python train.py --model="segmentation model" --horizontal_flip=false --arch="unet" --widths=[96, 192, 384] --attention=false --label_smoothing=0.05 --init="lecun_normal" --optimizer="muon" --adamw_lr_other_params=0.0015 --steps=13200 --lr_schedule="cosine" --final_lr_fraction=0 --warmup_steps=260
Rows from block 7 of a small segmentation model, named by matrix and row number. Each number is 500 + 40 x the weight over its row's rms, rounded and kept within 0 to 999. All counts start at 0. Numbers have three digits each.
After each channel's rows are labels from the 100 images, of 14848, where the channel reaches its highest value: "lies over" is the class under the peak. Only what is clearly more common there than usual is listed. The data: larger renderings of crowded toy scenes.
# conv: 3x3 conv (model.decb.0.1.conv.weight, 192x192x3x3, each kernel summed), inputs 96-191

conv.46:500480432471540437542474504427498492543474503480518472510513534496546493510466499427459490485531444393508439493488449502535506460435556484503464440435553525508549520542480493464493502537434500526514530572450528428376482505488520464436503488536488428521490511463515479452489505400542481484
lies over: house

conv.89:467518495515526509546453526475521531544484496540493510481547548481548472536486543530527566530550593465539513494534571579539592459469512407497558583473546484501537461520474532519564564491549538498552520534474525507510471480588550514555494501512537485490526512528509570508507523563531551503
lies over: trophy; dog

conv.143:496452515494487489503491516494526534496517472447486477549541491446481427480521485448465407512406512503490479493584519442489420461449506432445490537523532507400503513526455489507527512434465447477415538394468488456468498444549547498459562521468429419459509455508441477505503461535491467463
lies over: barrel

conv.62:386473519514516437560513525492451516526495499413519568458476502465499502446512489568542467556495500486560483479503447517475474545480554498454543465446532525568449518453500475476547521515457496499529426508494552475387491551576435529510550562513543478487508462394487496436535500468530478551
lies over: boat

conv.72:403458463571479461504454471469468465464439533542473492488453510497549449535542498418431524493523539506513457524505447417507513385495450480525537476504423528493466387508473475469516485479515476521513511482473491503413449491516456433510467472479551470469515448496500483468496512482502530551
lies over: mug

conv.50:565592516533554524490547440504454479503531531509517519490482510523522470433511484599511491520512523488521484530462502450546536530525551524535541469486507431583536518454482523535489515500506593480491528556577497520528508565536581519522497441498490544511511480522503526555500460502525522578
lies over: umbrella

conv.51:485487501491469495475452477536532543467400504454550519536509456522463490460464532423470550492449538477482465483535533540545433468534458520488480487553536516428520506479493555489515463551488542450481506440559542503447529526509501553435405544476487518485498494536553502544480537546507498454
lies over: flower

conv.59:413502507522478456434479517513523509524486519523459500455480500468493476421483549534513460492483506512444530462560488345491517401506404453480502368547453482583474470448452499471409488475506454528486480444484510498500507549454521531488460472493475510481452496512395510481526511467486533434
lies over: ladder

conv.7:515548446466515434593460490519505473479483482531456451491550520454553468548536496528449522492516495291497483488517444457433486552519506515499424460482494510520487480597548489541498445445509493504461541478545520413541468448455488468531494408475519544483491490446544446531464536470456478471
lies over: tree

conv.25:605491480555502495548494515545460547490539489478515469547510551539567532566517505571482489529488473557527509555514485575512509486535497491511543495479467468531464478427487483566526557515493475507618444594504491572562525543553481538539472536472515479577507574554569531499481485503544520557
lies over: mug

conv.97:394494479449495493502508458592507525506458492502467503474487509482466505448608464413496468500517489503439544496502397437479485495507556518502469489473500444520521476552541460439425501469464496527464514491501505549352493468466471494444477512491577494507515446430461525460516538402490533461
lies over: pine

conv.149:539536541567545527490557500557532497535519500520538520504523488485493514500571521600506497524516501500541532525531540444505543533436507549521457557485474463483470516488492520507493555471479508499497523481527527463552476490515511484467524540555505452506539566535538550544497560534566531506
lies over: snowman

conv.75:500533533528498505520480547536507497492565507573455467508563502441522527499557486509513590541452429543489487564492543508507463551495488539527514597481522483512502525521479526512556402560477509525493528534503439498560427545511483532537536553439477474515527497528383429520505498603476558509
lies over: car; truck

conv.151:513570492454439474485382511507471468463536512579457501514544502552490500483502517449519428454479494493494492512509464540407490437520484508465522499462475481544443440487485455492480553484479512534574485470421445495492479543490474439468482489424504474490459421458495464460460467548485523496
lies over: mug; teapot

conv.108:473508569423521488498431464532446529483461478494443541517493531511464459503512553559522450474450555456489564517516474514493498438481426527420419491510540523493541559528494513547487534486495496526475476432481470521437504525504501553467426469488390453516486451464409527499579454557447523515
lies over: bottle

conv.127:498541434531520433605481397486523503515591442476444480525552409484498481495472540569481518498486507522499546474494400523491472499461521443507479494572483524468534552534458484514483559459471466477510484501508449529573483514477474527554470481488528420496564496518517431484501544514457521487
lies over: tree

conv.103:409458402495464538543437453502482452489482509457532424516486513485534468499450536417447508465528517444514523467515481440492529423472527545480464531454512503482522469548506508422498438497471506499447507554472471422309415496535528499461484491512502468476456466454515488479536476447520524531
lies over: house

conv.48:515507536503507471478613481488485440513415512493528488522466491481601433467443520503527477474502491530485539467490476502487464499476481465534547473479510487495471508470501490469507488459476516501461542429525537469524519510378507450448511526556519508468510463526515509538465517442504476433
lies over: arch

conv.155:495470416481520477415514508565508546505553480542499518529468462455469506463507518515581579457563431477506567469422467424522548437517509470479520467517496477412562566572467510500504526471468505486541489499449472421449483468521492449420471465477528577459553452451455480463528491468503453490
lies over: airplane

conv.152:530502429492466457563486479459478462487517504514447462441542559437420472498483524502418508478555485345479454457491437457480494555443530523423444448472484478459517456581484501447473456519530484501522493455409500525503444511458502410530547433499509465509492521490527453455528518496513441550
lies over: ice cream

conv.94:479485488413463494556439481454463482504443461589507490514493578498540494504483508509536470508476486491510473467543453490489486509454487559578459512509469478456517531511439446484522486398455551506459480434477533457557534509528465526508483549506518478488533528527582473504426505423472549515
lies over: truck

conv.144:506434524535493524481546520509507531519511475506535462520492508520532515551475449588522528538491529548525560563504524528525550502518484549516470534496500508553465531501499489517557537523519528447547478597534475524581567439560439593446529529509522466596578554519510571509477510494524486552
lies over: barrel

conv.145:514468551473471494538491440546423538486458526494509471457489460500525479461421469454466471500458493566495457392532516478481496480495500443444529440505491442522505426552507496457472462592474517486472448506463519414482453493512455428488557549496424484518474554465467462458514493474511439500
lies over: lamp

conv.0:462500502495495448482472515494508493495494419484507554491484519523512482445604486404496522558442524484418548450506426439512464422516440417537494458445483480457455363532533492496519484448448471521535514440485517507477491491441493419438514486505483532441508470536462445479469532540481512508
lies over: snowman

conv.82:527516551492483457530473518551486459504458529480473525536481499543506517560500485474501549573477487549537474525448540545487503518458509449493445534485468514499509519505534573508504543522522478532536608521551418492515514547511467549491469531521499480504501590586552554475557546561501513611
lies over: trophy

conv.68:473512535493466513529476518499532509484443490476531489515488500529522545478548450536503525503509486485514512551449586561491401512486454505447494475452499508497485464505482475461437534519461497443534452599513467525505511497491556519518539555480497539501493559443526585485518453576473491549
lies over: rocket

conv.30:539459508511434509529554534534506557519571507489460497512515498504468516519543461552507446484540487516533448514518540561553476522528498483524511509537475532544523557458490487487562536542520551475514481561552568445589495517514497537538575502512461554574443501560528537500472514527452456471
lies over: rocket

conv.100:456534553534547537506517585529505499526481489522475504451503564519555476515463531574503536514500450451540512526478477573584506509579488456481517516522471459488533553504471483608537426497545549474475443478522448547473515536564541492512508483475482548520494443541499498516510527455558462436
lies over: dog

conv.43:454471493475498436510464481459488445466469477472483491436459476520407482480446536417535568456505523447563488485558415504512536522492483448499484520501490492492525593493513557523475443454476463517506534478474618549390451491535509470500478461479546475478459446472575453503514493447498479517
lies over: duck

conv.57:498512438522523465502449501498485477495457473462436480517401505471525492479482485450467503503573565428488436436515532546483393469516539478498486463559525522545433444500510432458531535494546450496549501484501461499521432546472529525406550511500498431529509415445514468544461463464488486522
lies over: teapot

conv.146:494506532514516483458490466473503483533484477567490508509520462456464492522459470531414567514463506543524462454491474478534513532504521546513495550452511504469522494530494502409437434505456508507470470445497505453468546493501454402473461532449510448446512467430434444495463521462488524409
lies over: dog

conv.109:464474518466471481433517461492464447476491511532486529519448408463527538454425497455471451513493525485447504448478535478456485479472473510479533456563423513495533512511489523449415435457477462521453557469501494574481538489475471550514482531507361474503481457512513507505496477607486469586
lies over: bottle

conv.9:522551509526514504495499499490504478489550505549506499537472493540462532526489499570534506522533488522507521538460574493563532522445536525501509519475509580515513480497511529564467483500472531463572465539513507557541509511520437561544493531496507576530577524576542552484477522534512466532
lies over: flower

conv.18:499533467476510540409499510447500520507519498498501506494516527476551527515463513422493537515528496445498491455455434494474586462527517519463490495463496487520494547513474470490464455458536487486488531468504471543496500492482467446443468447448573509503540422429558488421468491425477535404
lies over: dumbbell

conv.185:575473535530519521518569565490535504582514451543510552528505456497474582464587470521541487515472483514533486557499568552584481516506513452537468509489503516504498529510497456539515512514520515456549517545535463446493520489511489567517465509508502488539482534546534601524516457526568481509
lies over: robot

conv.65:433509448499497425472483432448502491511495504489487535526455520495488556432568545414500518468451517495477446407528543461478458513494492510493446455567500497518538492524489459432454502472478497533455486529455519499410506524468494492489484431524465546428471457466522400482489448489480528508
lies over: robot

conv.37:426531511439521490520509510452457480404481506527486570574494482519472509483465521545523461491457484485520524519504552513459531404495489482488418466490409485531496453493482452541483435519505464503486501445528505567545528519507463532539509481479536538486521468392543492478479479537523441415
lies over: umbrella; trophy

conv.67:474544543462506531497554535468504482528498509520569567498492470513573480465461489538521518528491455539532530507505540549510622502500509475468501493528504442497521445457504582478468543592581522422535450552472508490526457528510472503555412527523536534482462570510584538527517558569501487565
lies over: teapot; dumbbell

conv.95:513477484528518487543549485471528511500551501507485523515513528511517463491475500520504497506490460476575451499535513474535472519445473477544513516527495527519514511495461445498509536548525482471591460524472488476526515572492443441493465492425538541419520531465505506474442463547508503512
lies over: mug

conv.137:505517533491590541510502517537555482491513507510498542514571485555532550534613519549570505519562495495503519577504521538519537524566472533522489481499520507527513544506543526496490535500522523514561526542456482603531530516502522531473536489451535521521555484498533535470519498521549547565
lies over: pine

conv.183:417486489459525406454501451499499493422459541543470482474547508433525505413436459434523499520492515514474422468469548468464365520460460535525476486515420526447497509522508525478470491447455465452438494400508536458461474476474496487503504553548442573486518471465503438499531496476459477454
lies over: truck

conv.60:534480468523538518386436488470520488479525516525524487475503445490457484461563482448415533501447545422416495526464558537458471526489486542550498476435538445475519527515509477440436484486474489515456480471449513483452516507553483480490439535531503511477504502446484464503500480449446508516
lies over: dog; house

conv.147:493499569511515530516521515503500429474572523513511512513463429493499569491449472489526474469541544520532572556519571588531538492481525535484507498482557485536566485517452515529505501550442514516563496552576467549424436513522544475546531447494462555557534540514505517526488522516489543598
lies over: airplane

conv.11:495443451531478492506514499436434480466504455527514484491545514417434486505479551497397545497444527510467462426456470518522476576477489480494464495526497455455518476577480472440460469486490464513506514483513495532438459539408545490507561486524454470475470486473419447515554496548518463548
lies over: ice cream

conv.70:383558437447489538516437489475503489490486521479498465436551467540487471479477482384513431481505466490510470473553490493480513457484518489470517438531474490482504470515507443445496468444454469469443489424493483509444431466443526481490484509503508522506484458506451452477507472499464474429
lies over: teapot

conv.36:523499530487488463526543498510520528495495477570509494526470434494494522530503514503572481484501537493532496511473449433475531475504473412534504443458488527530476473416486456518509534530470502489512532505517506473522535497441523522477469486518511548518486525548456518466500533546468488505
lies over: ladder

conv.132:510509502489471530455526481519461476495485504493496480436507478473429457478492525521497471462420481546475499496441539463535419410522437534477485517538557513541486511520480486530508441452503509523495499487453585397473488475460462387517507514537457541465484429480421445467434473456541488454
lies over: chair

conv.139:503467500493490440455534486527414509499541521520554456548586487525432559596491550460538498488542513495512478492456555565517574483538517508528515499479499471491542550491530522567473525577518464538533473504549560580460483524517539558530459477470492461503488484488584506531542522528510505554
lies over: duck

conv.126:463542463451507499495451459476591524433556478530511478506458529492477500438492464440488455479568525451465483451548424489556423508536490496483440418503483515459473480502536525489508507512523522479526540437448559475474494461487534521439453449506536457449456438472397471482500516497515463501
lies over: teapot

conv.174:549450493488474494506523509551509507532482436472531489463511564484378471511485501417471519475464496453502464408539493596516527479556498507505562439475491542481489450530465419488476521544490521579411486453578512536444493518532455454506468489527490517489468493573522425463489486486477514492
lies over: barrel

conv.2:496534439493489464537429441448470500520451511437493566464446495469484478492483516533490443457515495453492486461472453492442477351489513530583581432508464441493469434486520463504506488441488517495416476505473557497552462493555538456483437517508553475470478448447467481470435487475502467451
lies over: mushroom

conv.28:485508392466504451498549514445452456472484566496446523492496442452506549470496489564485483481499535444512481527514463483485448494438593498476465510482436480498520461539537467409512463423494520539441506534525479550429485497518500479517519469452488510510496504508471506508552449490423500510
lies over: umbrella; boat

conv.125:573462468497466493503489529532539547490463484488540460483488457485471492518482482495546428498455488613425467524437612580600448457523472510480468497528529502525502493524529529561444522469528487435485526564466529429458467486524546489477456457475534549472514479437497453485526472498412508565
lies over: chair

conv.90:582506419485528529562544470548521505535472501533429493551502501515513499481487537538475508482526483476543505491575511473479383546475478499548579497498534486493452412508484513463561507578533516527440451507505432441504481467517472438477504559446530410506530451549504476501491473454486543526
lies over: truck

conv.79:511540449503460476525533517450466500568497613570523481521488483499402520466551486460513503510555480552462461491503504524413510500478475487502521476565493545506534468518491446516460516495491505556471475552457517400484563493462449448513519458551474511429500483447482473406516515485457513455
lies over: robot

conv.114:551504493512477519505515548503528510484515482526489510481549490539542523504416455404490518486488512451535482498461453509506535471510514503480452473534527520494466584515434529492507562536566506472606377570501540505518509444483482560511522560564548504532536569502418504441566544511529523519
lies over: mug

conv.134:565501466516504494489535480437487400544480507459427530489503517459546462508398461469523497517462465497469471497456523581502426487595456482516513461528487468516406458576472519522515461485461449598495466523466495510485511472516480481514428468474440485441531511509454426524478472498425510579
lies over: arch

conv.16:521453472482474568485492559473532467475474472428544472528470436482547515500486582347495536506523549452437554508477558528539453522539542558525465454466556527434502570485491489458499481491485487376525483504484502486469564526468507608461438523526450567458480539475500523497525485501540538539
lies over: flower

conv.10:540483508503529560524545477458495533545528587518462540520473556528551469519536498462469544521533541543546491548517587531522550558499516493535530565524506506527484554496520573517501571565537512469615502549494473556492534522518463510521486565504494581537512559530492558474507511532471535509
lies over: mug

conv.116:496498495511508488534429440537459489478451532592507457461485489481464530499510470451498490480550444470477480500455481511522483510496547507433396585465488491495483525524501484484530513470485501471574461553463479418477473492503434482474474513472494479458478546432488493457506453420493476528
lies over: mushroom

conv.27:522480589516478523519473515478503460560540493544445534516514464501542455555435485508459530481500552561497485503426543503448434482496470542527538565538529496469489476475585530525559538527489473480550474495504463509487434483457522490569494525502522507506526521598498505583537487467539557467
lies over: arch; ice cream

conv.71:506509453487489451530482466525470455485516516492482554457528554463534461438602519509492497471485480529534497513508419477505485554475534513521514449475454493430453417572549535402452505457481520497450485476519508487590452470460503462545533460511538533500508480407496438494460508513527457464
lies over: tree

conv.158:529467457571492479512597514491504475465557487493502490497522477478508492456491476436507461479506422573471512502475485507490497526467512421515505493494562495429480493475551476489520483438467487459493431496500517518432460460518492434518562537471496461483475497487488431592479414430501539461
lies over: boat

conv.142:487554508491487450518482476505475510521355541474474538507497537492496475490431524540545490443501511487509527504484465495476477394494481520535534453475488499491482499481485472530547480515492498505484546484507497460535497492514530473489511239448502532447476472450495473504459505539530401417
lies over: umbrella

conv.129:497491546528480582481464448486500472484546483461510546528463487450487486441472475511517459499495546461477485506488482483535552554468476497522459503549573506436497584543482443518510446486483479496407543493443513538470524510508473561500506489468470529437482430501414474476489527536510524571
lies over: bottle

conv.4:450518510475533529584463503476464512544531477509425508518463511464474453501494528503468550557530529489518475480577385375515443529445555498493546496495534494516459467486499466492493489554489532520433496394510488515544527471465490518464551388524486464403500478455472486484536487516505552459
lies over: boat; car

conv.159:465502553581481505482598533498505516482529526525510472459498454521424488509466485513426514494441453393485492511445366501422589479568548466510515475488487485513543485488525516441446439501488471553494453394491437567501515550504482507498560496551439470577488450469516478552534496408476531442
lies over: boat

conv.63:553501480453491497473479492485502506486510479489457444479508485509390435581538526424496482524495516569445452456571499452484496505458467488484508470484511507528541533465502445523534455516497477484405447499458477555539517495562457460519490506522481488438425494536482443526473457509494490549
lies over: snowman

conv.121:533524487510483470417406456497482526469471535458507518485472606464494499476450524472467547459496492448491476448506502473519492465500532509485435539480485523501491484438473490466547500467484460496481496441494470529555458461445524379450465447505496522431450564456485489492503461456472466538
lies over: trophy

conv.69:437532441516481452494422489496474489480433557476462548513451510526512459490561488412437434454469495482475462494488476461489473441504450472473541466422489511415504414484476518523465489401457481516531543491473507469526487530499496438490516546544530443486489448491439448493495516536480516524
lies over: mug

conv.187:488498515471443532494457473503520500534429499484501504474530495498527516530498518541501475447463496432418484555450380395513500431550377526507460465481413530558473478522521470428512530496473471514445520506508557501506565500521483471496505465444513588485467469423479450479443511501455420537
lies over: candle

conv.120:500466443474499517471455500519461483463469534508456432477461533465481495480428507402456474479514459531450428477503566474479511432497514554471491498543523477503481441527460490469501376460480497539398512499501577396411493502498544477448467465498477511497508479429527518462480416487493516424
lies over: truck; house

conv.180:494505533441462493502484491494544496459432637489531493514449534522494496514489483394589526556459492446540523442510510481481537418507394577498419541478524478460514500514469464508490623485478532486463460503502533482468530529482450451475517516494465531492458524517462509562494445466484464541
lies over: rocket

conv.54:457496497474480469490555515506484464527545456453526493455461452479463541479455462454553487511473457475444477465484451457455472511496512451575504434478570494561511429430527483398499481493466462551435503547459513481508518474475422495478487486502444467502479408457485496446521445464500515490
lies over: boat

conv.177:475461509490532511522480498550550509548503467500493447524485534530432533500510456543549465456504516546537518467504496458522516485506511464547495567510523435499489488493552459534466500527541469513482470524503526530487463498501583566507486525575557534503449594523501542509494537479551565547
lies over: car

conv.44:430483479496562471497488405508513507538540494499570464428534467516513486453496469462547473494477417483498494512495527472406486450525497452533478545589475517510483450524507548557466463476503508450477511609456536409475502501511465479474477507471450478464467492430384483501501543514434438512
lies over: chair

conv.5:447539516444451498481456470472502492522493508436472503446518529441449412475499476496433500437482525501483469443535474500486472483494506464505507525547517502455541498517481470462473503438513493540400514459479541403521470493498491397485496518497532500497426374427451460577526522517511532495
lies over: table

conv.102:458539419503509475474507458517470536481384548500467529508459527410507492462480493422475431461514503473521487439470477454487485512495445540519463475519495517522532441552524468488507459471483526465432431362519547419501484513539532491499493438516484465465486482451489494471551472504465472409
lies over: truck; car

conv.22:504473535470522546507541568491467554507513509525538478544500491482542521553524491498533473599516454514538516525497499547481554569501470491463467535500495493555497529548527560562449516512501474498512576512535534504490531506495464553496467549506531486519494536551474532529535538571520483519
lies over: arch

conv.161:492520492552471523441500412515430473553463459450485579476512526489476415497486488461428509484487504440485516537530420492428443525441509455497510497542524506477482484542526455444537425497513454549385504447474519521455434430458534447472474452542528448530512490462487460526525455562461489546
lies over: trophy; hammer

conv.171:475407460544543527511534566536492484501580479482400532516487524476494485463561555537487484504493522434429544461440571551518536529614536512477502507457520455510501534497468524562531525517507545432477528527478422551509500470497519534502505423469522593476505480541507510451490540478485528559
lies over: robot

conv.154:559476567535495505548519527518480517490557499495551503566540489550542503558552476566465481540543515514559508516480559522540472514475474484501523500515520521539503520495532504531518532540494548519546556597542475512604530495517514539544508567484530496626562563561586540530516564515557509547
lies over: umbrella

conv.181:477516489487505497507570456482465518478471501511476521510505546400525468507488484556457457500484443484453539456468462463483441549507488436475536489521509449494506479486448455523516459411476537502518506439484518486470486542383531438457477464496483508558486460461475491492487523535536448468
lies over: arch

conv.166:365543457459467487492472503538497519466440474503545574498451471489453490463537535475496506456538452505406460473489566599495458445561498528515462442448427511452465449539541473491474509489479502514457522442468507540414523511477534503483506491512532515475449462404483497475488524559500485504
lies over: rocket

conv.17:488562432467488514507449480502545519477440487403526496475465548503484435444444534357485518431516503574512499445497472514539485533542509491488541445591496479582510450526539488434478509461513528587477533428508515493561430480480491443469555463535578497423462475481489507521492502500528504509
lies over: lamp

conv.88:479484420492470537415415448549552474560473521464499497518471481440501522509447439509501527497473533502492519470502417458500474474479519502529546565587483460532520503453493484504493431490512475536511493477432519470499519525508555449457475466407449463489476492435482479533503512437510521527
lies over: airplane

conv.55:571518550508546427475479467534589600471533486592474501519451495448454519492475487557480541504487533445422422521517424566498501540582485423473575492507471512554549513546487497471564550558524495520501508563557457537434564556521452499503507477462473529486500555470450488514547413488481497573
lies over: candle; tree

conv.80:518423531487490449525558471488493463437547439501538465524488521549446466454537529448501446516522432499489472453488487475501417457551515442529480501427511477535489489455474525499502551523556480492522451447490485488576579492489549481447499477559517540460515507578513491514453427466433510504
lies over: tree

conv.186:498526476485511482479466538527502522522499513483548587517498553477446499441488416484515480429525492516460534453473570589406452474516525561530507481526466486485486475550529505467532495600532506525482474407461521543538568454452489463475500555502461568549510446501474481456534486513483516555
lies over: rocket

conv.150:537525598477580518473542490546495514522510495528527575554514489509526546516511476573565597527504490540514494549554520467503506528491490550506560538497467547534513580534488578527486545563505535564558400585563442530489532512539495551537551575520501474482571545519535529514505536532509521559
lies over: barrel

conv.169:472476430524483518504516482505493492527489508509492446411460482474447511472509490442496532510467458537529576438511455442495508565553534497518480406565530452537496429542516476471530456518468507513423472425490451492577458488507497403465531482525483525410500472412457482544485480478479521545
lies over: lamp

conv.6:538515420482518499516446492508444481514438463427482475524443472501498498448534498495500498489530535452514558487445486508528419517445522545547593480535465502476495498507557499548473399501551464573522521573499471455442566493514558509542532546481507489430472427540443469518461427461498498518
lies over: mushroom

conv.179:493523422458526505490545472497514477490516485530465468445480438486509490433506497485482453504455500536544457468497480450463476489519542490425489422557536482445488509510414502530488417541498462441515436405462541465434505489493437482393471490533403533516458464404484441529503443460505426422
lies over: flower